config = dict(
    model='masked spectrogram model',
    dataset='synthesised imitations of 52 everyday sounds, one a clip',
    train_examples=39062,
    n_mels=64,
    hop_length=160,
    input='log_mel',
    win_length=400,
    method='mae',
    mask_ratio=0.6,
    loss='mse',
    encoder_arch='vit',
    encoder_norm='rmsnorm',
    encoder_norm_position='pre',
    encoder_activation='gelu_tanh',
    encoder_head_dim=64,
    encoder_fused_qkv=True,
    encoder_bias='all',
    encoder_qk_norm=False,
    encoder_parallel_block=False,
    encoder_moe='top_k',
    encoder_num_experts=16,
    encoder_moe_every=1,
    encoder_expert_mlp_ratio=1,
    encoder_experts_per_token=2,
    encoder_shared_expert=False,
    encoder_patch_size=[8, 16],
    encoder_layers=8,
    encoder_width=192,
    encoder_positions='learned',
    decoder_width=256,
    norm_pix_loss=True,
    decoder_layers=2,
    residual_init='scaled_by_depth',
    optimizer='soap',
    beta2=0.99,
    learning_rate=0.0021,
    beta1=0.95,
    shampoo_beta=0.95,
    eps=1e-08,
    precondition_frequency=50,
    max_precond_dim=1536,
    one_sided=False,
    adamw_lr_other_params=0.00089,
    max_steps=14500,
    batch_size=256,
    epochs=95.0,
    lr_schedule='cosine',
    final_lr_fraction=0.01,
    warmup_steps=1450,
    weight_decay=0.4,
    adamw_weight_decay_other_params=0.01,
)
Rows from expert 14 of block 2 of the encoder, named by matrix and row number. Rows with one number belong to one neuron. Each number is 50 + 15 x the weight over its row's rms, rounded and kept within 0 to 99. All counts start at 0.
# up: expert up (encoder.blocks.2.mlp.up, 16x192x192), inputs 96-143
# down: expert down (encoder.blocks.2.mlp.down, 16x192x192, transposed), outputs 96-143
up.46:53 64 80 28 74 36 40 33 56 46 68 56 54 24 52 58 82 47 36 43 42 29 71 66 39 68 60 62 65 61 82 76 43 49 39 34 39 49 37 78 70 47 53 32 27 56 64 68
up.47:37 30 25 36 59 69 62 50 46 74 41 63 79 53 42 53 79 36 44 43 60 66 49 58 37 63 57 63 45 40 63 58 49 51 38 62 44 47 63 39 25 45 49 68 51 62 40 34
up.48:57 32 42 58 55 83 30 62 45 37 42 19 43 59 49 64 31 49 28 24 44 32 52 57 63 69 49 63 53 60 39 52 52 44 41 60 62 54 73 39 40 69 59 21 61 45 65 58
up.49:88 70 74 57 26 40 55 44 73 43 47 50 41 38 47 64 65 30 62 42 49 48 16 58 41 80 91 82 48 84 75 62 34 69 67 40 50 48 73 41 47 57 77 37 20 42 65 40
up.50:56 54 46 54 50 35 41 55 40 50 38 40 54 62 45 95 68 22 59 56 62 25 47 57 31 26 41 54 41 60 08 51 99 41 41 61 45 58 57 42 25 52 64 27 46 36 60 44
up.51:75 64 31 43 59 53 54 51 76 33 42 49 38 40 50 38 58 74 55 38 67 74 58 68 87 64 64 25 54 34 61 42 46 57 68 94 63 37 54 43 50 34 37 33 35 49 64 57
up.52:74 36 35 46 49 40 41 66 39 71 53 48 55 42 71 55 58 62 49 54 43 47 73 57 46 30 74 80 51 37 25 58 63 69 56 64 86 45 84 51 42 46 26 33 40 59 38 22
up.53:45 22 14 42 76 33 63 57 99 28 37 64 36 63 50 35 43 55 56 28 36 30 73 65 54 75 40 68 21 68 67 52 56 58 50 56 41 51 37 66 24 66 36 40 41 65 50 26
up.54:62 65 40 60 53 58 29 65 47 41 55 61 20 10 77 71 78 29 22 60 48 49 68 32 35 51 27 64 45 61 56 36 55 31 54 65 87 47 49 43 69 48 51 53 52 38 34 38
up.55:53 54 63 48 53 58 51 53 53 43 30 36 41 76 79 43 49 45 32 28 46 83 32 59 59 85 44 48 48 53 48 35 51 58 46 55 56 33 55 53 59 68 66 32 18 38 50 58
up.56:67 58 63 61 65 64 60 56 70 63 63 27 37 83 63 66 14 27 55 58 73 44 22 75 27 81 61 75 34 78 32 68 73 50 36 57 59 27 66 47 15 58 55 59 36 41 58 52
up.57:55 72 26 56 46 40 46 56 25 42 35 41 23 53 42 10 60 24 42 58 45 39 55 66 54 52 54 23 67 65 67 64 34 48 46 66 68 62 33 43 40 59 53 02 72 40 64 40
up.58:36 74 29 42 63 86 62 51 75 44 84 35 66 53 54 59 67 52 54 86 73 54 61 23 49 49 20 75 68 48 49 54 57 37 52 22 59 70 57 57 41 47 80 36 34 48 48 43
up.59:26 55 63 74 57 54 63 48 08 35 54 44 26 37 47 60 46 53 48 45 60 43 43 46 65 68 45 57 29 62 65 42 70 41 40 71 29 56 69 45 31 27 52 38 23 26 54 44
up.60:74 47 61 31 46 59 58 59 46 55 49 78 74 27 42 22 41 75 70 65 54 66 35 64 67 46 45 20 59 25 69 58 34 58 61 36 65 56 44 26 99 53 57 31 69 56 22 51
up.61:78 48 62 61 39 40 57 63 46 72 24 38 44 48 40 42 49 52 59 55 69 64 49 72 66 67 46 71 29 57 63 47 09 45 30 43 35 32 64 61 66 32 32 61 80 43 41 31
up.62:30 52 84 43 31 45 41 36 52 50 68 70 51 48 54 46 30 40 36 48 59 60 52 45 49 36 73 55 57 47 61 72 57 49 57 36 52 42 33 45 25 42 41 42 45 52 60 33
up.63:42 43 74 33 26 55 54 39 58 34 62 52 51 67 49 60 28 33 43 22 66 95 39 58 53 30 19 62 34 44 43 62 48 57 44 52 63 71 54 45 41 51 64 50 50 43 61 20
up.64:47 56 37 63 31 33 65 64 45 48 52 49 51 49 49 56 38 51 34 59 34 63 38 42 28 68 54 56 18 51 46 32 63 60 61 54 76 30 72 26 39 47 67 49 38 38 42 53
up.65:52 50 57 81 47 59 72 68 50 65 31 77 45 37 53 56 41 30 46 73 23 57 20 56 43 78 65 33 46 54 70 37 71 46 64 50 57 50 54 75 46 57 67 14 61 48 34 24
up.66:45 69 69 38 31 33 76 59 61 73 23 42 37 37 62 65 42 48 34 40 63 55 60 65 46 61 50 56 50 57 44 80 54 71 74 66 50 75 44 59 49 55 79 41 56 84 74 56
up.67:44 58 33 59 54 59 75 54 15 75 47 70 66 53 59 65 56 60 33 65 56 47 50 46 44 33 51 63 44 59 51 56 64 40 46 53 56 51 66 39 53 48 66 47 44 82 71 56
up.68:54 51 51 81 39 64 48 43 43 41 60 49 41 80 52 62 42 58 53 57 60 43 37 60 54 85 54 37 63 51 63 31 63 21 29 70 58 63 64 53 58 42 75 48 49 59 50 41
up.69:51 48 57 57 44 57 47 55 71 59 62 14 43 65 68 57 24 42 49 53 61 45 32 57 41 92 41 53 43 34 52 60 53 56 41 67 48 43 86 54 40 57 65 50 38 55 51 49
up.70:44 66 37 52 75 48 46 20 82 46 53 67 40 58 71 57 66 52 34 50 67 33 62 71 51 56 50 49 63 73 47 36 51 44 41 61 55 28 82 57 34 45 57 35 57 89 57 64
up.71:35 45 64 29 37 44 46 49 21 46 52 67 51 32 29 39 57 36 51 42 41 47 16 50 11 61 39 54 40 27 71 55 56 37 69 52 39 36 54 69 27 26 37 21 66 70 69 50
up.72:64 63 59 86 61 38 66 39 63 63 73 20 30 42 51 48 35 71 37 48 53 83 21 78 43 44 51 45 75 26 53 63 29 57 79 49 66 35 62 41 45 48 44 56 62 59 56 67
up.73:67 51 49 61 67 56 71 47 27 08 29 56 54 27 47 59 78 26 45 49 29 47 37 39 55 57 41 87 45 57 53 51 48 65 60 45 54 76 48 67 53 38 46 40 59 64 57 51
up.74:55 71 33 74 48 50 62 73 33 76 44 65 17 72 24 66 51 32 64 47 53 31 20 35 60 41 59 33 51 61 82 52 49 50 50 30 58 44 52 27 64 75 53 33 33 49 40 65
up.75:25 51 23 41 58 45 58 75 49 60 44 66 55 28 69 51 28 34 36 35 48 62 55 48 50 67 41 42 71 56 41 50 42 29 48 21 38 55 65 41 53 43 53 84 77 60 43 64
up.76:32 43 75 50 80 49 50 57 68 44 26 60 74 42 54 52 60 44 47 54 25 49 84 38 54 54 67 14 33 64 52 44 74 37 70 41 27 37 63 41 73 47 17 45 38 54 33 31
up.77:85 54 51 37 49 41 66 30 75 36 66 56 53 64 55 76 42 57 75 41 38 39 43 42 55 32 32 39 43 34 70 42 43 46 28 33 59 55 77 14 52 35 58 26 65 65 18 75
up.78:68 65 47 45 65 53 46 41 53 57 67 26 51 40 48 65 74 46 27 18 68 62 09 69 47 58 42 20 78 61 48 27 40 55 68 49 56 27 62 63 47 58 53 38 50 45 61 62
up.79:46 32 39 61 44 49 44 31 68 48 58 38 59 71 58 74 64 46 34 38 44 51 64 76 66 58 81 51 33 40 29 58 47 46 71 61 46 20 53 55 43 26 44 59 39 03 45 77
up.80:38 33 70 34 43 59 70 56 42 45 53 31 52 58 63 63 21 44 34 80 51 71 57 48 38 57 35 50 35 58 41 44 77 55 26 46 54 76 61 44 62 79 25 48 32 38 36 68
up.81:47 42 55 57 00 66 36 41 34 54 37 88 49 42 50 51 56 36 33 60 38 57 65 62 71 43 41 55 61 43 50 61 34 32 45 69 57 59 29 58 42 40 26 54 53 42 51 72
up.82:74 37 36 48 51 56 47 31 69 62 64 31 67 71 67 41 03 31 44 52 36 73 48 66 53 68 62 60 38 44 52 50 41 70 51 54 48 36 28 53 67 29 45 55 43 30 64 28
up.83:81 20 55 30 61 57 45 55 65 51 57 72 53 42 36 35 17 46 46 52 51 68 41 74 41 62 84 66 65 32 57 30 32 62 48 41 44 59 82 51 30 58 52 34 35 36 60 54
up.84:73 57 45 62 45 52 25 48 08 58 73 46 73 69 40 33 53 57 56 54 34 54 62 70 69 69 72 36 60 24 55 41 53 35 66 48 80 46 39 26 64 31 61 20 56 23 55 41
up.85:55 44 52 50 35 53 43 39 57 63 62 59 52 25 53 35 68 33 73 64 69 29 39 30 69 55 60 70 45 27 40 20 12 41 58 58 66 55 72 78 40 42 23 68 58 43 29 44
up.86:59 53 69 61 32 52 79 42 45 57 65 49 34 52 85 60 57 46 65 34 33 47 62 44 31 36 63 54 47 45 59 66 56 21 70 17 35 36 23 03 32 47 51 31 53 60 41 42
up.87:72 55 48 36 72 76 61 53 46 34 52 71 67 22 46 47 22 41 77 39 75 38 38 79 58 23 77 63 47 61 44 50 57 52 66 78 69 72 46 53 37 18 59 48 23 74 80 45
up.88:44 65 76 47 73 40 43 68 52 77 55 59 64 70 61 32 58 38 46 60 39 10 61 44 74 56 49 41 68 51 60 54 25 51 60 54 42 38 33 33 46 56 39 54 51 67 30 45
up.89:52 59 38 51 55 46 51 68 54 47 52 56 45 78 59 82 60 28 48 58 50 80 56 64 23 56 39 52 59 60 57 77 56 56 56 56 75 14 54 38 38 62 56 63 54 37 81 73
up.90:59 76 50 39 49 43 30 53 65 53 61 24 56 47 45 57 42 49 86 34 35 40 44 60 45 78 47 50 47 50 55 43 67 45 33 30 28 37 56 64 43 87 71 68 48 55 23 73
up.91:70 35 37 58 58 60 62 25 61 50 36 45 32 42 66 60 57 31 27 47 40 59 35 50 71 50 55 59 37 66 36 28 58 52 58 27 48 45 63 23 62 54 53 49 51 69 38 83
up.92:65 25 54 48 41 43 34 60 33 26 44 42 51 56 33 77 43 57 57 58 39 51 18 29 48 37 44 56 60 16 33 87 26 61 08 29 54 31 10 33 23 53 32 63 55 44 28 41
up.93:59 50 32 52 65 50 43 15 57 42 35 55 57 67 68 39 66 41 75 80 46 40 59 62 44 77 40 59 54 60 59 61 48 41 66 18 57 73 29 68 47 14 44 38 36 42 71 46
up.94:71 58 58 43 56 51 41 42 56 41 53 52 43 41 54 30 47 07 62 42 61 52 43 53 57 35 39 75 53 72 73 40 59 52 27 41 45 49 44 53 46 36 41 58 68 39 16 43
up.95:48 40 72 28 66 38 38 55 55 58 66 33 29 92 17 37 66 35 31 69 61 45 69 76 57 52 53 34 52 38 65 52 53 51 45 56 43 36 38 56 66 46 60 67 66 51 74 46
up.96:63 51 30 23 61 33 43 78 71 37 44 45 61 43 66 49 28 46 66 44 58 51 22 53 44 32 72 51 54 49 39 46 39 49 37 31 69 69 52 53 63 29 33 37 70 66 52 31
up.97:66 35 39 47 48 59 53 49 65 56 58 39 55 58 19 54 59 57 42 57 54 39 55 64 48 57 48 42 79 44 56 52 63 29 51 33 35 70 47 32 52 30 56 86 47 47 55 49
up.98:56 69 53 37 43 49 54 45 39 40 13 36 56 48 63 50 47 66 74 31 27 50 58 76 12 46 61 76 39 75 75 64 52 52 66 49 47 38 62 58 42 43 68 25 44 42 48 56
up.99:22 62 71 60 82 52 55 26 54 38 73 36 34 65 46 46 81 35 55 44 64 47 71 60 35 75 55 80 77 67 39 67 33 34 61 53 55 53 54 54 45 46 43 62 70 60 51 34
up.100:68 27 54 50 62 87 58 53 46 39 40 41 52 50 43 36 52 44 68 46 53 52 58 51 66 51 42 64 49 61 50 28 36 52 59 56 52 28 65 69 36 37 44 64 63 82 28 56
up.101:44 37 36 70 55 54 61 76 28 55 33 57 28 54 48 45 39 66 70 56 47 35 37 64 47 50 70 68 56 71 59 35 45 64 51 49 37 62 46 41 74 50 47 66 26 55 48 39
up.102:57 38 72 62 61 44 50 66 20 42 54 36 59 50 61 68 40 58 71 67 30 93 29 60 54 41 56 40 50 55 57 62 44 37 82 36 82 56 37 36 71 35 59 66 44 42 80 30
up.103:43 58 55 34 73 72 73 56 66 79 53 43 52 24 20 45 38 40 63 66 25 46 28 72 48 56 37 72 34 46 28 52 51 30 59 69 57 25 36 37 58 59 50 45 29 65 49 47
up.104:32 49 49 64 56 48 47 57 41 43 46 46 57 67 55 52 71 63 75 56 45 60 29 64 20 56 46 47 80 61 60 55 43 74 66 31 60 17 47 79 49 49 45 39 74 58 56 39
up.105:64 70 50 50 58 72 46 60 36 38 44 63 54 67 43 47 65 64 75 36 42 54 71 82 20 69 59 51 73 38 59 45 66 58 73 53 72 47 39 42 52 24 36 31 27 68 68 21
up.106:46 50 50 54 56 38 47 64 58 74 45 81 48 54 56 50 62 47 56 35 53 29 37 61 84 43 47 79 41 69 41 40 50 57 67 72 45 34 27 81 81 44 57 39 70 52 50 53
up.107:55 30 44 41 54 54 39 51 53 63 40 71 60 59 37 54 47 69 37 49 50 69 51 79 63 38 40 48 57 10 51 66 46 47 54 51 46 52 48 39 16 47 81 83 36 40 67 50
up.108:54 46 33 57 76 39 45 42 47 43 46 67 63 50 39 64 25 74 41 52 45 52 26 58 29 75 58 79 78 24 62 83 51 56 55 73 51 58 59 60 60 62 37 37 15 81 32 40
up.109:58 54 38 49 74 54 39 99 47 21 52 54 59 37 52 41 62 69 71 56 46 37 40 36 65 23 24 44 76 42 53 33 50 36 63 37 54 69 67 38 58 33 38 25 56 72 42 27
up.110:38 42 63 80 63 53 38 73 72 59 67 87 44 35 68 61 50 51 65 50 45 47 16 39 40 53 19 65 45 28 37 57 56 43 74 57 44 70 48 41 23 57 32 32 45 43 43 40
down.46:27 33 32 71 47 55 54 69 71 42 50 48 37 65 49 38 24 63 51 59 44 45 50 52 36 36 53 39 45 63 46 49 41 56 62 42 52 35 44 36 48 36 60 33 68 63 52 51
down.47:37 38 57 44 42 16 56 45 54 60 39 83 20 45 49 49 43 72 38 47 66 51 53 55 76 49 67 69 60 65 37 56 63 38 70 38 48 28 41 52 51 36 82 45 33 57 43 54
down.48:65 48 30 40 54 75 31 10 52 71 67 44 51 62 68 35 54 56 44 50 22 35 32 54 58 49 47 37 62 48 18 73 37 46 32 55 64 61 64 31 49 52 50 50 56 53 47 53
down.49:43 61 72 47 46 50 49 60 69 52 66 67 48 32 58 47 48 48 81 28 57 55 62 44 46 26 31 51 56 64 73 85 57 61 64 62 29 62 77 52 84 47 66 21 44 46 29 48
down.50:84 61 46 68 28 75 41 30 50 70 56 53 28 51 30 47 58 57 06 60 73 65 20 61 40 58 75 70 31 35 49 66 34 53 35 40 53 29 66 71 45 55 70 36 61 79 75 30
down.51:60 54 49 53 29 85 51 55 36 38 21 42 46 46 55 61 24 31 52 53 56 32 71 52 35 55 33 43 18 31 53 60 59 42 26 43 45 16 78 59 56 80 23 47 67 55 60 54
down.52:76 31 52 48 29 66 41 51 39 60 66 26 53 52 36 30 57 32 73 58 43 55 45 88 47 39 37 64 21 49 52 31 43 33 48 46 56 42 28 69 77 86 87 26 74 63 80 45
down.53:47 55 49 29 84 42 82 63 67 40 38 76 28 61 43 35 75 60 42 90 68 62 48 64 79 55 53 26 39 65 38 61 45 39 55 45 54 67 64 68 52 32 54 46 48 64 39 73
down.54:38 65 49 48 35 63 47 56 55 57 49 29 49 51 57 66 54 37 84 35 27 28 36 52 29 53 53 28 45 53 48 52 46 50 58 68 41 45 39 41 45 99 46 55 32 50 61 51
down.55:50 67 53 45 51 73 53 46 11 46 65 32 50 70 37 81 30 56 38 61 43 47 51 39 21 46 55 58 33 73 27 50 47 45 56 41 58 64 42 39 43 13 54 19 60 54 67 51
down.56:41 47 54 74 53 40 55 32 30 18 38 79 53 46 30 64 58 56 46 66 76 84 39 78 66 47 49 51 56 30 87 46 21 32 56 76 62 78 59 54 55 38 58 21 43 51 37 71
down.57:38 55 14 35 63 42 51 64 62 68 55 77 68 40 69 68 39 49 63 57 61 15 60 45 48 70 34 53 55 45 53 57 48 44 56 14 52 29 68 48 59 38 46 61 28 53 17 48
down.58:34 39 74 66 62 32 53 40 39 73 32 25 43 59 74 55 78 54 40 43 29 73 29 56 78 67 38 58 56 60 43 36 42 64 18 41 33 30 53 60 41 13 55 40 58 37 30 59
down.59:73 50 32 38 59 31 71 33 65 55 58 57 60 21 35 61 56 46 55 44 55 20 51 61 63 43 45 05 71 72 59 78 32 51 64 74 59 30 55 44 59 46 59 74 43 40 52 84
down.60:31 33 35 50 64 63 22 22 60 17 47 53 57 38 10 69 42 69 42 75 54 74 40 52 34 55 75 72 68 34 41 61 25 64 53 62 49 58 48 46 42 31 49 54 62 52 52 67
down.61:45 47 59 49 65 46 76 35 39 57 44 56 38 75 53 57 61 56 61 28 36 54 49 35 61 50 84 71 46 62 50 53 78 39 48 69 52 45 58 75 43 70 47 49 22 60 26 74
down.62:21 65 38 70 39 42 48 44 40 41 55 70 65 72 57 45 51 30 56 58 57 67 28 38 50 82 68 26 62 25 46 49 56 79 59 39 47 55 58 37 61 06 61 59 66 73 48 42
down.63:54 64 36 48 76 57 82 23 51 58 71 68 49 65 41 32 36 58 40 46 57 43 40 60 38 58 70 45 48 53 74 40 59 28 52 81 59 50 28 67 62 26 57 46 26 53 72 39
down.64:57 43 77 66 15 45 48 56 35 64 52 48 52 36 16 49 27 68 61 27 40 49 46 40 59 61 75 48 38 47 37 61 46 61 52 36 36 49 64 56 17 54 24 62 54 32 33 40
down.65:46 61 44 74 41 39 57 23 40 43 44 46 60 56 34 53 61 89 45 47 63 59 26 66 23 59 50 63 74 22 52 48 45 43 41 15 41 23 56 37 50 24 30 43 34 63 52 60
down.66:31 41 69 41 86 42 58 32 57 75 40 58 63 50 41 43 55 55 55 34 31 68 28 47 66 37 32 53 51 64 48 28 45 39 24 33 39 33 34 52 45 50 63 29 36 33 29 30
down.67:31 57 39 36 46 70 39 31 50 60 60 48 55 52 37 56 37 42 54 70 64 57 17 91 47 52 59 33 45 56 37 31 46 62 57 38 39 38 34 64 42 71 37 34 19 54 51 59
down.68:66 42 50 60 71 49 69 21 51 34 60 37 54 35 43 43 61 46 64 42 50 49 48 40 61 56 64 53 38 78 54 28 54 48 33 51 52 61 30 39 43 67 47 50 19 56 66 31
down.69:53 64 61 32 29 35 35 49 37 75 69 63 51 40 57 51 51 39 72 21 47 36 45 62 52 57 64 48 50 34 72 53 66 56 72 19 29 57 51 29 37 38 47 25 64 56 36 60
down.70:73 38 91 57 27 49 44 54 44 39 59 85 42 48 45 68 42 31 44 64 61 40 30 57 45 33 18 41 35 53 39 54 70 29 53 46 55 51 71 29 50 53 54 53 66 54 40 54
down.71:46 37 74 55 71 35 52 21 48 90 39 26 53 56 69 49 70 51 50 54 36 59 22 65 78 49 74 44 55 44 31 38 47 75 37 46 31 40 41 62 54 33 58 25 41 35 08 41
down.72:46 58 53 40 53 57 54 76 63 47 32 66 60 74 40 46 44 51 35 28 30 38 46 67 36 55 40 57 52 69 34 45 64 20 32 40 59 49 46 57 40 10 40 24 52 34 51 77
down.73:24 39 64 36 73 62 78 23 61 35 26 46 47 28 63 58 47 85 72 24 45 68 29 43 65 65 62 55 58 35 38 18 36 42 76 47 41 30 54 33 25 66 59 37 13 49 42 37
down.74:67 60 42 60 58 57 44 41 56 26 46 45 63 37 34 54 35 20 51 41 35 58 74 74 39 61 51 53 66 57 55 45 54 56 42 68 55 42 44 41 54 32 44 48 42 49 31 64
down.75:22 64 54 43 25 58 54 55 29 51 63 59 33 32 19 40 69 44 43 29 52 38 55 50 59 54 56 56 61 31 66 51 54 55 12 65 66 63 64 64 68 83 49 61 53 47 66 67
down.76:57 67 77 82 11 41 67 37 49 49 63 58 37 75 42 39 48 72 61 69 44 59 22 64 48 62 76 61 35 29 43 43 21 55 50 51 57 47 22 47 56 54 63 34 55 65 65 67
down.77:32 95 44 21 66 39 60 47 39 52 45 51 44 32 47 49 49 36 44 60 44 48 29 68 60 70 66 62 46 57 30 43 27 35 54 64 58 52 68 51 18 50 34 77 42 42 50 43
down.78:37 51 40 64 52 83 64 53 39 65 44 24 28 29 54 27 17 53 54 52 47 41 48 56 52 51 60 58 31 41 64 39 70 41 53 57 53 34 69 45 39 44 20 45 73 47 56 37
down.79:67 36 38 44 32 60 53 28 39 58 48 47 50 38 52 43 34 45 72 56 29 27 93 61 61 60 48 69 25 53 73 31 72 26 70 50 49 70 29 66 31 73 58 53 57 57 45 32
down.80:49 44 44 57 59 63 62 67 46 75 71 65 41 59 56 32 39 96 59 34 36 27 42 39 59 37 45 45 58 60 63 52 36 40 62 64 58 42 29 59 42 63 62 38 61 37 57 40
down.81:33 42 24 34 77 58 52 55 35 60 34 59 48 63 53 63 56 42 37 60 71 41 57 37 51 32 66 26 52 68 41 45 78 44 40 13 55 28 28 35 45 48 34 67 26 77 49 28
down.82:61 30 48 48 51 47 72 25 75 28 45 56 73 65 70 56 33 52 55 35 44 34 49 38 45 75 82 67 79 28 52 73 37 47 24 27 65 63 56 37 45 45 35 54 52 45 62 64
down.83:45 49 56 50 56 42 65 63 67 61 29 19 25 41 40 33 42 48 51 45 41 67 77 77 78 61 47 80 50 53 59 45 31 43 54 62 54 58 69 35 52 61 67 09 52 28 50 48
down.84:71 39 38 44 62 56 50 47 58 63 57 30 63 52 44 44 46 56 39 67 33 31 48 57 43 71 94 31 66 40 74 50 51 44 54 64 43 67 33 69 53 37 51 45 76 59 49 15
down.85:43 51 57 42 60 38 45 80 33 77 75 47 70 54 59 51 43 44 39 52 42 28 49 54 29 48 44 52 27 54 36 49 29 44 24 31 31 53 28 51 50 46 65 69 68 74 57 54
down.86:72 54 59 49 43 69 73 49 47 51 60 33 57 64 45 40 61 64 43 37 28 61 48 74 48 44 49 33 63 25 75 56 43 31 56 61 65 62 84 64 38 59 69 37 38 42 54 41
down.87:22 54 33 29 67 32 43 71 70 68 46 32 57 38 50 71 38 54 46 54 60 71 62 78 54 41 61 50 57 32 53 35 57 59 54 33 89 57 54 59 61 50 45 57 77 64 60 64
down.88:44 46 31 16 36 51 34 42 53 30 53 33 70 42 41 84 37 68 74 29 71 30 31 41 17 24 49 53 51 39 55 52 65 36 55 39 53 55 34 41 46 47 39 48 47 53 40 60
down.89:35 57 55 53 58 54 63 48 67 80 62 47 49 39 52 65 60 32 26 47 86 55 57 43 22 71 60 55 40 73 28 48 60 54 14 56 40 44 37 72 59 39 67 54 44 29 58 40
down.90:81 45 48 59 16 75 47 46 35 55 31 67 62 39 52 64 51 66 26 30 71 36 63 44 54 44 66 41 47 56 47 62 57 52 19 39 57 68 61 51 78 55 45 35 65 56 41 52
down.91:36 36 46 55 45 61 86 44 42 72 77 44 56 66 46 27 33 51 65 43 20 50 44 38 20 68 50 64 74 46 56 64 28 68 41 54 47 63 53 46 56 41 49 46 14 33 53 51
down.92:34 49 53 38 54 57 30 51 54 43 29 51 68 40 57 57 54 42 37 43 69 44 47 61 44 71 44 64 44 61 34 36 77 57 49 70 64 72 99 71 70 49 55 64 42 50 75 61
down.93:47 59 64 59 19 51 61 59 69 54 29 54 58 52 38 57 56 39 55 27 40 52 26 41 44 32 61 45 36 29 49 19 70 61 23 66 57 43 38 55 18 50 39 55 45 54 55 45
down.94:31 52 47 43 58 46 59 23 68 71 52 12 47 61 68 65 34 65 41 75 59 53 52 35 38 68 45 73 82 51 37 52 43 91 46 44 46 77 59 42 26 64 55 55 40 55 50 44
down.95:78 00 48 40 42 42 60 74 50 44 69 36 53 30 63 75 34 63 43 66 33 45 28 28 52 43 37 58 29 63 49 67 53 51 43 59 61 63 53 63 74 66 43 54 40 23 39 81
down.96:27 69 66 54 82 44 42 48 71 86 74 38 36 36 51 35 59 45 39 43 48 62 30 65 79 61 27 27 32 64 19 33 72 55 48 30 42 32 70 67 57 60 45 76 42 29 63 47
down.97:30 54 66 42 56 36 60 44 66 45 58 48 40 43 38 82 62 83 27 54 45 48 53 53 72 64 58 60 26 64 52 57 48 58 72 54 81 62 84 47 48 57 78 43 26 42 52 45
down.98:45 34 50 72 33 84 67 57 70 70 48 67 63 62 82 50 49 29 50 45 43 30 29 51 47 28 30 49 70 52 39 46 42 39 50 57 58 32 62 54 50 82 56 40 57 54 58 51
down.99:39 71 37 29 27 65 66 46 70 27 59 77 39 32 35 49 49 60 56 46 51 50 39 56 48 07 56 34 61 40 58 70 52 62 71 59 58 64 25 59 36 69 31 48 72 56 53 47
down.100:09 51 62 35 53 26 69 58 81 41 28 61 51 75 86 64 68 50 61 50 78 76 61 31 64 38 50 70 50 26 43 44 50 54 59 37 60 50 46 49 38 38 62 30 43 82 66 49
down.101:34 60 56 42 34 66 51 34 47 59 58 14 64 38 62 43 70 30 48 24 18 66 29 69 60 70 25 29 35 59 39 31 44 27 42 43 64 51 62 31 64 35 35 60 31 65 29 48
down.102:79 62 59 41 54 80 75 32 41 42 40 39 46 35 36 64 28 49 69 64 49 55 50 43 65 50 39 51 36 48 68 54 39 61 47 43 43 24 23 43 55 24 54 52 36 66 27 50
down.103:41 28 35 50 75 32 51 62 63 53 67 61 21 44 54 54 51 29 55 43 33 59 67 48 49 54 54 34 55 77 51 28 48 81 68 24 64 41 40 58 25 25 54 35 85 53 60 29
down.104:35 42 44 53 33 41 22 45 35 58 53 31 43 57 66 56 39 47 46 42 61 52 60 50 53 63 52 58 65 63 47 33 50 38 64 40 33 52 70 60 39 60 64 26 63 47 62 42
down.105:40 60 45 00 41 53 42 57 52 54 37 57 39 24 55 46 51 28 46 43 35 52 32 23 41 43 49 77 65 37 36 54 24 44 49 71 28 63 39 43 80 99 44 52 49 23 68 27
down.106:49 35 39 40 38 44 59 76 51 30 54 77 49 47 39 55 39 26 75 32 33 44 82 55 57 39 39 55 43 54 53 60 62 39 54 67 54 58 73 57 26 39 61 86 55 63 34 67
down.107:25 59 45 57 26 41 57 72 14 40 41 55 38 45 47 62 46 34 75 31 36 64 30 48 34 36 62 54 36 61 59 63 42 78 59 41 56 29 36 33 73 38 27 44 40 21 25 76
down.108:54 34 38 17 46 49 36 41 26 55 67 53 62 52 43 68 52 30 36 63 58 20 37 63 63 46 65 38 38 41 52 33 43 44 48 57 52 39 54 32 56 30 41 38 32 45 80 62
down.109:39 39 40 70 53 48 45 26 48 53 68 42 42 20 50 70 54 50 77 25 66 73 65 34 48 55 73 40 29 42 54 39 41 54 60 19 27 57 44 57 47 50 57 49 58 55 23 83
down.110:38 45 33 45 38 40 84 67 50 56 42 63 61 63 37 75 45 41 28 42 59 63 59 77 44 60 32 68 59 53 57 53 42 52 64 61 87 38 40 68 30 54 51 83 46 42 60 80